From a checkpoint of a small self-supervised image encoder: 4.9 epochs.
Rows from block 9 of a small self-supervised image encoder, named by matrix and row number. Rows with one number belong to one channel. Each number is 128 + 24 x the weight over its row's rms, rounded and kept within 0 to 255. All counts start at 0. Numbers have three digits each.
After each channel's rows are labels from the 100 images, of 14976, where the channel reaches its highest value: "responds to" is what is common among them. Only what is clearly more common there than usual is listed. The data: small renderings of single solids in any pose.
# convs0: first 3x3 conv (model.blocks.9.convs.0.weight, 192x192x3x3, each kernel summed), inputs 96-191
# convs1: second 3x3 conv (model.blocks.9.convs.1.weight, 192x192x3x3, transposed, each kernel summed), outputs 96-191

convs0.121:090092166128118107148099092122217140124086115092096150150113103105111140137141147098129125138143137110151106129148122120110089121174164131103118135112143169129111094128052108079079156099176106160126121108126148119123085166152143114117120145145148138124111114110129151136154111119157125133
convs1.121:134142141130132097112136122140073118131172114147133112102104157156132104130107108111078126129153130159124123151109116109122140150134083128118120126132083102109103107133167099145168139124127139111123144149116130127095160091116050102115101103079166121111125121124120093138143084097140163114
responds to: star block

convs0.168:118147134137116104136161129130098076116099077120144178153120128132163091055135119124126081105152129093142120112092081139142113158071127115115138093108124091144131135148131150116118150142137154151112147138132128148176084100143130189142085118161123120130147165114197100130151123118119117158
convs1.168:123090159125152125117126111136098123130096117128129112138107123124102058160140102151135132109165081149115123090200149092104139112129132161096091108135131094134124134113136101133136113104125106130170081140142141106081146147131146144137126130139133112130136140132062137147093161153151154115
responds to: jack

convs0.102:137114147142103130110112126090113135130149144147134118134139115150103137092115115144142105100143162148141140148145169167097173137136130106109140111144156151143116131139151140116163144129119109136136124098122152146137024111100123178127122126151136112074140131125090144099156098117167113104
convs1.102:109140125121149133126129097090110147138119114098142142108156122100122100136129094136111137105114129159105116109082131115175151053120133150146113157099112146133134077135075137147074135119122193123141139172125077153132157047121138104142124163108107110117115132132145099112146183170160118113
responds to: cog

convs0.123:157115113140125147156123150131159095113080152096085147101149129097166144103111171117103138127149121107160100120164129125125120122137113120118103123145149092116176175131121155064146115113148142168113121130118083094094144102178143129184119171139082118127138129126132111097091133136142123135
convs1.123:117104156110107113133133143139100080106141112192196084054121131136134114127110133150089118144115180134118130102140113109119138137115116114082104140056128138092132110149118128118114119161138134094112101102110122134137138099131121128131134101116152141110110146141115129174154136101101122127
responds to: glossy

convs0.59:126106139131155117119135116111140105187108080127140087160147128138157130155130142134151075127116111155105135109157141133096132080142155132125117102115100114159132134093103119157119127104165130103173116119147122134153121158162097119107072104098147125125130124109135144127138116120140163159
convs1.59:175133100102127102146119066139101170112140142113095154146123118147140086113173110119152130154127130136139133119137099141143121138168132151138121148147123133103110181131121190144146109159104110115150122148138115152099114130115145097138167132124142103087179143148126140095106124113155104107
responds to: torus; chain link

convs0.119:153098097199130129123112147156091126124099159090150133106141119139154058106135102117137130121093136119110125106114144130112164123156096141150122155081150118121134129160117178157108131119146139149103129132141106094102102115109130142125139140132138122154170102141142139119122106119122114139
convs1.119:117112117130106163143103144124138179128165110128141118132102116136115156140094122131132124086161131143135150134111108099126132099134124139107139096150102128161176130118106152094164117146128122126182092138145174140144116119139119164120128103150110174072097140111105153122119111115166113119
responds to: spring

convs0.172:144093118107114144114145149157073102138134150132152120120117130098106110123092167148130097094107063084116113122130106118104113103125072174154090108149147138096139145133132102106112105119127134118109154100151080147167115128109139206145160137143089139130105124168107094130129120100158147157
convs1.172:116114120095152118108122157115113109125119104147153135133148136133137123153169120153151160104174135154118153156150153134131129146158117136097107129126123145141136151146131130133105153144143113097132138102086120125143090124139107189104089111142121117176159077135130129114144127138140182120
responds to: jack; star block

convs0.124:132100122176117129097129133173120123105133122120081125132165164108103114120165127159142120106117167060148122127099081121142137183124127121086162133120156118108102159134133082130122156124121136115138102138138123118133111092149103128096119128131150138175069130093119120126100114156154099169
convs1.124:122160114181113133092124155152141140145166110137110133151151139160141165150084116114155115128163106094158171109152154109146137116154141095173114135136168133140154122169097186130132133134144149101106099111120141142184125164102136105174119115084142150189137143143132123107139104132167153105
responds to: striped

convs0.103:116113117139121155127143138133083147113130074142132137123152139108166151108117106109136116108137155067136129119119147112183137120135175136130151100122101155143153136134123119148113117128147112135136114179105123107154115129094101156105129102129124126129130108133111112124109130084114113113
convs1.103:139134172159153131140155133109132132152120132142137125135138134133103168161141136116112132161144100146122166181114130133094128096127106114134112138133152119111128147143101110121168175131164137168110145083077127173134130125128156120172151128091145137132125151124127141159143144144134162152
responds to: dotted

convs0.155:138134094151121138125128142116133118110138146104151102111132106107135146121104115108152168137124105128143156127128123138111139123154126190107094116108136121072160113115151143129137078134117113159100104137175170188135169082085132131132134129164124101136117146156134119121127159135111138135
convs1.155:121135135114129131145101130131132141143092131115101147129112132136145114161126151079106135160152145110142133106113121146108133127130084126108148183136130114077125099167130122129110099135146119136148129105111159115119093148106110153116062101091098160145137119138125127087102104155136131155
responds to: metallic; sphere

convs0.94:111124113081125120149120131144103108166120134103097124110098111111131120124113089176123144128146142093145100187145089106157104149115082146128147113138180125139129145156112112116118111129102118154098127043119159124112126152161077107146157182138126127146090127142147157182157104122115108111
convs1.94:106139134167096141108115132157093127091149146134124113106126110114113117179128120101115149105064165171101092157116131127140136135142078138130145110152105124118150122148135146089143122142116108117136137154138083121114199100142139135110123073119089152120160129136137139121125139119137081124
responds to: bumpy ball; dotted

convs0.56:188117126091106147138144155164117127105166122152110101138140112127069119161106107140133126139136114149142112105095110171102109096151169157114182122118177105138149139108097129095113139137075101127148098163162125167136129156130122115100100128116156131102150106143131138103118146140138147121
convs1.56:122103110115148128118118096088123145130123135096122167100141128143135119132130142121148094112150102121147113093137099140125125142147112140159086119139156127106089111139161154122136098102113148155089122112108153112117113122103155078147135089116132134081145131158127151132112117086172131134
responds to: cube frame; chain link

convs0.25:088100102129121154118132138147094136138206121149100107160124124174136147162130097172134100117137130115136137115123121091117126145121124105121140124116174117147081149124131131096152138124158093092109130137141128131149081128104130131113157144149118073156130157104142158176142087122120153142
convs1.25:097164118142127130115111144102177167164078134134105092098174108080101095117114116101100106139130090053142129138107127119129100118085132135123148132146089107107124086151121103105171120161115135141086111150097143095132103121153125105117111098110106091112103100155142158107123136169135118104
responds to: sphere

convs0.90:111127125139124157159108160123137098156154114166149129098132078153146128123146131144146159119168145104155136137054124148126155127130124109112152110129113129159118125122123127149141122166086150147108147191121132099176148109095119161125140131137113136140132117103108081145099100098133148138
convs1.90:106154171184111108128112106110105130138145161134098124148104176101140087146130135110120159146074141176115124128139128120093141115148090141124123145164113116097134152090135119125140109084134125141147128096159161108082113131145143129107131102113127157100130115139125158107127111098117113139
responds to: dotted

convs0.95:129146136104108140099149129105125188133116112125175156135115139119144166100137135111073089188143149125119121135147142126146093146128134162116122149116126123120166113171153112145112192097108155133171119138138102111095160135098138108106117148036138090113114163107131103131136143143162121120
convs1.95:169129155173114119128100130075123147114133115112129134132112158148143126154093125134091183071147153122108100152122116106116139123124114164148094085149137166136108119135131100194107125148119088139087133114140102129139193160136126148119119135114140136134141124117140105169159115080111092143
responds to: striped

convs0.75:154101158104166100163137102106102139128136093103128133115106133123111122116085145126149052118110176120098143122119100164129174130139124139174100117080093107124124112113147111121099133118094161149161118109130084103133130105143146111117171114104113168127120138090099109128120121129170102124
convs1.75:128123096147111145146133130126122128126117176106158128138157175122160109113184114110142145118102151116150124112146094131167117137142102067158112113163154104156131125124129114130088132121106131147141109140128103138138167174169158111147093136125140127122106134152129107109123067102101171121
responds to: sphere

convs0.145:141144074141088145159155154130159140082133124161141125124124118151087106097099099134151136090127103115106100108142129103102181116088144105142143138130133133132132072133091129119136150143129132165118184160124103074143047104098137144159129121154155152132133119118098132142097146141117127114
convs1.145:140114151107128114143170096130168087113134096147103106124145148164161124144072108105111131137117110081133095150074123133138139142141116149157168095109112132138143145136092117119130119117141067134074128139183161119111067100153119126133091173130118088142083091110083086092107137125107119145
responds to: plain; sphere

convs0.76:142131121051124135084080119155119126143144083158104127136166129136086109165151135130097094107121130096125093116128115146113146120069116106104156148152130111132192175121120146102122116138138179131096160123120117152147115135157113128128119123098123135112114097119106125089146095110109131093
convs1.76:100167132132140142125137139109100111122087135106158126137146139072097135061115101145162119134095082136124138131125105123151119140155109103144116126118169147105123166127109093130146160153154142136137143124094135126100122084126118155118136141101116122165148167131147126134117132127100151150
responds to: dotted

convs0.20:114117105149148127107127139153137131154110117076175125155148122117143123098086150129146134161120144137124159100138107151115137138127095113156107118129116152148171158148111138144117148145099135146134128136178124142107111181100145094133159117122123142123138118095155095103166142125117114161
convs1.20:112084136146145131109119116100099116094133109089188118084124124086111127080128139131085128127127120113124133134132162113130166114141132110109134130109110152130076133121117118144181094121122123115170158126078148116145118103146101146118175156144100131117158104138122118136142147130150112140
responds to: torus; black

convs0.153:151102119122124104093165135088138116119089101131169132109135190121130101084173081139094133091125138107150127126141117162128161118121101090113110155106139132104118140125110078112093137132132098147138117088106088104110124137096139149156133134130145159127149112122104145146097153124146129117
convs1.153:144157127134140164094139088164100128112122117118100160123163108133139148146050145131111108106122133115100124101106118090139089119102112146165138116103120143117136128116151113122126167125124117124121130142154111146106116087146102114143139107149095066180084113131139095140105145146144103119
responds to: sphere; egg

convs0.175:130094148123149146132162109150134185140126116115131156147186102108094128120112110147163110089127124111128100128104141154134143106175130128179130102068157141167130155135139123104112151135138132148130112146099105133106134144121139121116124110112163129189146071175128127133137157103138106139
convs1.175:140136117090111161148114126136136132106129141097127129143097129156165117119139160075099093119124144130117159131114094104136076113090105128122115116116148110081144116134100104153136126100159115086137128111147102101145122177115137161111073122156098080104159151117111091113093127116169109109
responds to: spring; cube frame

convs0.3:110151110126111118141112147157138109114069100117111147087130118109113083163159116135120118140127124103113157115140120129148072150161100165167147121150131153111110114111161123125128154144140131126112098118104123140120202117105121123136100151098142060104099092126188096137086137116131156156
convs1.3:109050110148129132145163152120100165156109157155177159131153115128114128165108168108098120103159143144155070102121103169187133123119113135084125129131107105154106111107126103112103124102141086168116097139163157119156091105139120127155148112143126128130101160125115129113141143095131177070
responds to: plain

convs0.104:118123151131108116157153091149147111151156119147088130117088136129192113115130116137137100137136136131095123116133121141162182115130157104147079144123147123143144129111158116156162125123143162154121130171155097097147080148148124103089135106161139123177097140117092114100094146130152122124
convs1.104:120135098161144109108175162130091147122118165153192105125132102127149104117151142096103142082106118165154129135115117160145109141127138093117164163149105116133133140096117107093133131148153131131089137113108140116150101094166197079115124093136110130104139120167147150064123134107105127180
responds to: sphere

convs0.122:162101113147141166084058152130156068092127116110123153067152109112132095102150150099081148108128111130125140108110133116133135109143138133134109163118150159113131115126127110099136111112159131155115103103109142112120174144107123148124100121124105081129122093131116152091085117140111159156
convs1.122:177116109084139101151180093134108102104132097132139143136124118090134155116154132137079157118133131141134119175113116134146145136116098129088144176111085156129130152114145138085122137085158127124135153133091127127094124084161118094183146102127146182146107147101116147081118155133126120149
responds to: white

convs0.127:158114169138146146131136128117183123132131179143077130120151112146112159198095130090096137140119120075170102136182146127171159158129132099107115120122114139090137123094106140116132172144156109167135147138147105119161094103170132125127122097175144166143143128106127115098105114084153136113
convs1.127:120112124127131122134130128147132128113128093158171128151116146119144111136135132097091093150143145153089086132108094121095137153166120117138130096107127123133110073128150134140163143161144125115120149116137154102125125145124072157123138113085134165082102138128120118141123111113141099141
responds to: black

convs0.181:072125139128160108073136078116108150085139113126185135102166159081124089140096135146136116126160095080161144114146075135112112095135109150148136142131121098145136150167095124104115145130161131112109111125142129105138162137134113100124102092118121157138117121098142126097151137127101087124
convs1.181:140076141116144155157134146144140100123133090102113153083090064164121131110146125082110124149092104154130157139152149129116111165160113111108143121171151147100140092116119151137120123127116075181150138124142157124137126153128155127105149177116094098071166124157131130140110119114166105129
responds to: torus; chain link

convs0.53:167100113098108157177126133111128167150121098122101098126117165188100119128099081126111136146126136105174126096149116134134160109124100133137104146166119162115133171132125187091143171117145155161109119088131147161113116081117144126096142110143152075127133136101130147130098163173117138115
convs1.53:117151108132107110083099146125151084138135136154162140107099113090106166118144086121128129080130128162100118099144074123144137161130118166104165145084104118153178084146125131120123110145098135109135116151126123118116107090157102164152119125094093123118124131125153166156086107077136094128
responds to: black

convs0.29:133115129127123092130114140140111160095136083155113109104169117096135137157145126143166142132132113083134104148120109111097140110108087125105124128144140166128122124127093118147153177117146123112106166128157164156121135135136137090131129109077106077135106111137139108143103078140094102150
convs1.29:163142141148174097113134122102150136148125147120103123165103132158155105124160134116108119176111080174107172126146189171148121137158084117107108123099105121127120146109164116156125139108193091145194172149113130090167112155122125103132147119110142122096158123183092126104156085131055144133
responds to: jack; dotted

convs0.177:146138176120129128136145116119137132145177100115107195098088125131133107130149071154142050160175124146099146113105130124056101116114163090116117112176156176140114125159151116151124121118137131099155145082130146132110143135168138163152142112088150126093193119136176111130119113126135127093
convs1.177:142149134137138165145146129137133085142092118109140126144126135129156176089066149154084122116124172108117120104116090106162126116164099172066073142121134083137123135105108102132090108093128124137108074114110114105151153140133129102108086108123151123129098128125100122094144132110095151127
responds to: torus

convs0.35:132139149116131136162130158118177145145119135131136074125148124117151141072107134055118127112128123121149174127119150116133132122123136131111124110100144143174151141162119073130092140089106136180106110119105110082077069149148151139153156160097118128146098145133147091212124120121139129130
convs1.35:130135108136107133112152120143089128094177134106129115121089101109109122145118141061140152132109143140068124153111127148129153122135162128150158124165083110138154138121152178135167146157097134069162149172133104165069116139125109127123141063134118131159117135148117111116137158103128114137
responds to: white

convs0.128:116169134152157102117125116119151211142087108149127139117123170109136113101095110127083098100170176136146089109125119183158088110133128135113135137111131123127153123086135121091128127134097170140135105144095080098125097137119131175106151129131143125126144144100129116135162122135109123154
convs1.128:135132125071116156163132120105101106130125119131098108131140124109129122144149108141144115147111102160133122107130154116093181104156220085129101111116116120132105131123121106158156104132133124123119106127110104119116129085126120156128101094112118119117142108116102122133125155107141095077
responds to: jack

convs0.19:124125110108112148111126121116127169095130124132135144127130109095092156149126106132093148147140133128139138138120121153100138094122083142112142125149135099120152179137139128110122141116111094119106125143171088090157146071168157088136097139139109135122105118130078119088126160131125111151
convs1.19:150123122130142093084144122116111148143126137133133148153115127131158117128087134153131122140112115153154099117095129145092171153134112145134178157120120138095133152107151142149095147111098089110141066115066132098124157129086141144091126120127141117101139155110116124176125127129153120077
responds to: metallic

convs0.24:105112103126105133145145108149134125145168141160144136158128105122093126117106145132123145139102124102132120087111124109163150124094099142142142111142123113139107175152139134096171148095113104191113144133144172147160134135132159218134121104158100077122125139123113104119109119123171106123
convs1.24:145116118150153104103148128156105140135083112133143126154170151116127146175127161136116141121178111134125126104121177093104159142114113125116093107155122146118172136143141113105132108121137110117151089121120146118107101119137134140116104100135139119143119144123089114126086138114115164072
responds to: jack

convs0.58:159122134129150181105122111083128132112128094103135135168182139132169100138102108116128124117153091087153137127131127109111137118162129103145140110129139125113178122116060117104134163094069120097133111142123169144194113136182142103136133149094163097124156148119128139125119116172112123136
convs1.58:109136110121095132126143118144093118126152118103117148121136115103156135118094152138144145080139150134108139142137127115156124134091111148136159163114037096165104146125153123143128166156116150157119118097123076130159096185140121124130109095101159103187121138134113170108136073089128130147
responds to: white

convs0.44:117152113112157162131113123119120138166137097103159145147109165133098177131161115127153103133135118115122119124168126127119129061141140136162129114125135102158125129133105114082131111122111147122137141138148186119128105113119106165124166122103106157120112125132121141109122095133127089087
convs1.44:140142146160142109134119126115070146064153124142115121138105131140111126131120129084119123103135116132107116132138110135137135183141118124079114126107120103109081145135145177103130097144130141134127138134146121086137129127118169144134154100121105128117185140150108106174121113093149107130
responds to: checkered; striped

convs0.31:129113135071119098129148152109106147131142161129130099147113110082120128151098121154118085123137114115110123096111159162075100127114147106102102110106144139129142114119121101073125137136122066141141116040110104161112056108140092099106100148122119114171131181127134121131127133115147155150
convs1.31:097141128111141095128093148155134131073095124088128087114157112127129148151149114188143151140107126098130136127143147129115132105151170140110139134143100126115111133149141137160104149123133131130117115160128145073164123131163111123192126122176137137120149138120136104080077185146109115112
responds to: metallic

convs0.0:141157135094125143165118111126165124157127129130095094156123138135111105128125126141123107124125121121109142157121141100114129198125081133082109121119170127131133146111128140134135117082142137139132086103148107139089090119091136142133119158103101123146089094102139143105121185148160141134
convs1.0:109134099148136108130125134155101103128127114131089058131130096108095149091118085140160148121134109114148124128143148177178112124195114157177134159161098118145150129138119132115112120141100121113147142151092147108119109158135100104136136062140077152113123114123130137155113123103126123123
responds to: black

convs0.129:140123135125113164109112146099102116108165161128144080122179134115089113138097177119153126108164117124147139140117181114098118149172092115202145117123110148102222135124101143141150143138121136156112090135135108106115138112137097135088156120156079126110128104108118099107144125102117107138
convs1.129:120132129121147187098163156160162116131110092098131134135154129126100123124119142135127159119136099126157137093143108114144152120160172155117102123124139129115106121162109113131135105141113133127147134118124108119139111129142095207132134095106135177083145158117100142156105121132156139145
responds to: cube frame; spring

convs0.79:148135155108146121142145103135112140206083128125121154173106164140155148141098097130127100142093122089117121150102184128131113118130142138121114123149141108154101113118106104116161133093087123126094149133105083119113114143152123100132085134149123142095144123141165122134152071089141135130
convs1.79:133184138126126099158070125122125113109101109097134095136156171156124098149125118147119131124134139164129100137170091143164126153122155120121135100115138126121132106136138144139142181147151132147136162130117075116140109092127145116112134119090117147119117131149159151110102082117150090137
responds to: bumpy ball

convs0.57:157121110124125143113148121121120090186132135133120127086130139119184157107101161135161092118107117130110144130138120097150137114124081130167146118098085174108125140148097146136121114082191136122106126141132094128122129129114141166155132160099151116112123148123097119105111124118166140111
convs1.57:116142121122155179152132134112151118135107095129146106138138135097120144134176122135133125139151100084145153094123106167109141121139164104168113117115150104125134151182150114140108173154140158138124132119120096150115128079144094165126137140157123117102097138137140149154144173083153103107
responds to: bowl

convs0.78:064114099124137085108131126090121085124118111127106113109120111126111116154124098103151159144146166084125125101122134135182112144154116136129102105131142147121133118154122131146145081144135097122093073119170131109138140135077165113118113102112112131114140101135141102107127124134185129081
convs1.78:130159110079143126104128149146104139157147135140120126133140137143140102149132132136147152170145115102163129130111137112146143109119178133091156137139138149133184120137123117126073106108128147155084153122112104108112171094139108139177121092173119124136122089073170138146107143148132123169
responds to: spring

convs0.151:102146141095107116161127151116142163133123113141126128142129150143141142145106136116141134167145129104151143089102112133137113115119119141114154095149156159115113160122159132114147154105145119120158158110135137129144113128158114154131116115122146072112090137127142146113103044118120146137
convs1.151:184122131119159113103130095129115146094188174126114138099121110137131124119104091147122085091128125142128141103147136143118147106167104102086113135101124120109120133098084135124117130133120126127102173145127137119127141153104119131126128114085117079143118133123115173151088056120066108105
responds to: dotted

convs0.74:087126135127090114135142148098109148135107175150074126103113081076132196112105074128113160137154139138136106130119081162113135159122105126090128125129084113106122113130093140090109141123146169087124132144161128122152113177136138117146132099141126113143092139100111095125115135134119143157
convs1.74:115123168157122118084098132111115106125108106117102100153102127149162156117169139140108135105111137126121143112151148130119108136131149179134134148147150105132169112113162105142157096101131099112164093089134120130091097100100092149120152148110165167102146166140164139147152103092099133125
responds to: white

convs0.36:133092125089139090162155143127112151145132103126108123112180136174161128133129095141154163114135133093107144119123102122093132116100114136104168126130094128147120173084132116166141130163139160116094162144119151114127118140134147146119124084054108088104093154130143110143184083150116077169
convs1.36:141086157146110135156114126156126135130123171116147107131136128141112158168105115137099111173105123095128117147140166165110086100170115163121149094135205138116129123158141159117145127139129117137089178149131153130127153116100155092097134080126101151138139123148144166129154149182105124127
responds to: light from: behind the camera; white

convs0.33:123135132115132102163103137161120164151157108101121098138126114109134164110076111115160151115129147150107126113158122123133156134126113116124136100121150176078114133163106137139108120137139118195122106049103141162115101114097135105135165122152157115133133159095139138128121153134093130175
convs1.33:107107107124124095109103081127133107120139136115180094119089112116113098127103089123150158116145142088129123113127106136123099112113124190102125118096098089155122125118118112073147137127128135131144161165134139126130071125163118132144097111149104123135106129127118166105124140121120099062
responds to: metallic

convs0.157:166136136140132139118151162135104132148173114112121085119094157124123153167094123095121130121131103130147136126131189114105143141136141117105106095139066147123110126178103115136167127116122084132121135131154117116112143168170132153168098150120095191083127133092120127150148079164077115123
convs1.157:087108126126126099150171140148125121123104111085119150163149158131135119137155126143121137115129125101125108099147084094218125131157135100117127116147153080127150105102125100121090171119103128113100123155135163121132160112098098163113134152141138115113128114099166114167122097116125142108
responds to: striped

convs0.150:122107093113124144112156156150158186125140108150152128127141150113088142141109109125119141124123081122113104116156118164120119115165162164164128143117123123133109095155130114151116126121136158151123088116126140153171098115094168136142100102093132111164119140071097164091136139132141172096
convs1.150:162129170144117137119098124126166124112158116115087127139167117145170124103112116121138145108111114111137163129127119157117116095100150122125111142113125139138083109142142132148167140137113135104152123088125121141148123139126131116124097104122146137143149162161145066104096125126099099145
responds to: torus; white

convs0.189:146087134121089120129120093148158080101127103115150118107139147139114167130121089108121117119144136135169109188086116145136120095130159113112115107125113102144149115148126149096108116162091185150095117119132115132131118101159148118176100161149134137086101160136090131107132126111172141119
convs1.189:113150131077122111147133152147092143121146138133127115177129130131132149131136130140105138166117130139119129118118107129154130167117112145131127157136127104114145131090146122155130121136088076135163143111128133139149149120119136089085144126102126104192127109124134139145085144129112105148
responds to: glossy; light from: behind the camera; sphere

convs0.149:148165150104139142107131161110135123122112124142118163138145124156115134129094109086147062152127154101089148127076128159110109105105111146135137127080156153104138084158114114115092119120089138141173137125137110090122092098092128127149106101101090099133159113143185101140092113155143138144
convs1.149:081126136119082134125086141131135147130086092119156152120122136127111109106108096144132155094111145095099138118159146072167136140121147143129097131105093131145153125119129098143148125121157108138087079126162106122098184143131182127124064118113111110135136096110118115061178113165120082101
responds to: plain; egg

convs0.161:122111128129097124122147099145120141110086129102132120169105129127166094114093144108130147098130198115075123141139109111146136138097134139152140120083157142123093117166116121146141178115102108176152119108115096118144129107090135120115159062109120078085081103154122099147102123136103097175
convs1.161:149135118096105125132113123096101098136096127103159135141072142133125125146103079108116123091127139112141138160086108136151110103122142151115140117140128118127151134117133146113160137177139118140124146125132142151126110149152105140179097143147123130187117125122145168121129136156116112117
responds to: black

convs0.73:139120164114095144098163114150155079170130134111122089144082129122145109110127115128117085127182091096114136117094141120122096108139146077113131159089118142106176163139105144106135105099131121104089116164126090156140109160144137163140107130125132144137148104112151127121134113108145157143
convs1.73:145132101130157110134129117120114168115152070131069142122129146130129110135155125138134121103127107152148122083160138152160159130119087172164135131128141108124107120119117148109119120155159106099150103111119124105080140086141126085127137113157129103076146139171081180145101118103162123131
responds to: torus; chain link

convs0.8:140113188143137137149124145144104138094103118108119142144141131116120121154154147048116125106158137103112149113105157128131131138149123179112077116121129122048133126151130139138132129126108137119131122079094139122075152148159111139158089095114135135100117097161135145117160141146116090151
convs1.8:140144094128126137103100081104123146120112152159120129125136100127131122115115153112131133168101103177116108110147114156092131171155169073146144153126147122065116164079098130129140101104132115147141113120122094120161119114134136100114174122125122136150182141137113104096127116128146103099
responds to: metallic

convs0.158:130116136094124121084098132108100131105134164118171111133120140110104133139140174124123106133152124083133131151146149140102116102121109148130128120173125130099113128142087125108083174129185125118132066087098114142144110164156140081136110110075126100133104090122136128100131112149097123163
convs1.158:146115139118148136115125123119110126111120124093110105149141097129145104121115139132137096129116150163140155099139087138121144131146111138140098117158125113134152139144128152127126096092138137114192127165148140139113128144105142145143159136123154150101146136166117102120085148128103151155
responds to: dotted

convs0.48:131119122191173113138125182161132138120146171149140086143120119161145096169093135112124128104104108136110096125113142122131079141147113109100121107091114094130102109109139084132153130116122110126096148103134089098112087126151094125103138110142138142139149096138131147164197128163116160132
convs1.48:135133107104116101144113107109142124145146125148150115120107088110165183131090104146137104118124100138152134109132071129116123143088117142108160172131105128151121127128110141108131122173117134133145070189107150105127117130154094148125105117131116119158133101114147139111060143109099099076
responds to: torus

convs0.126:082110139141112117090110164135101092106118118106127089141162139099103147120152125144145146104102078132122152119117122114137132083108139140091132121119145121133134124117108142211112134168115129138136127137135159151127152113149117141154141163094146078159120133138162119124089118135079111145
convs1.126:169141181166175104121152129127130131121120100127146131095079114156114099140128081144122117114133104109117123126146113153117131141185132136136154080145120108141083100103152152105126133097132085141098139101137099075165141175140115120116136137141141152181120140130116117135108108113093107115
responds to: metallic

convs0.171:089129106122080133126114133122091096113089141160099072111127164117159135079123148133151136148102109135077106154150088136136129140064094128163129134100187144148117103121150155117149141142104147148140124131110129146108105119154151145103100165108110118131130129096123110097115120113142133109
convs1.171:115106123124144105147138087090161126130133142092134130145139107171094101145127074148119152139158126100141126074125142078098148101129097115092128132144099147102171130165114098163106116146108093085152107153142123132132146146157096114145141092152161119100099107112128101175135126163104136115
responds to: capsule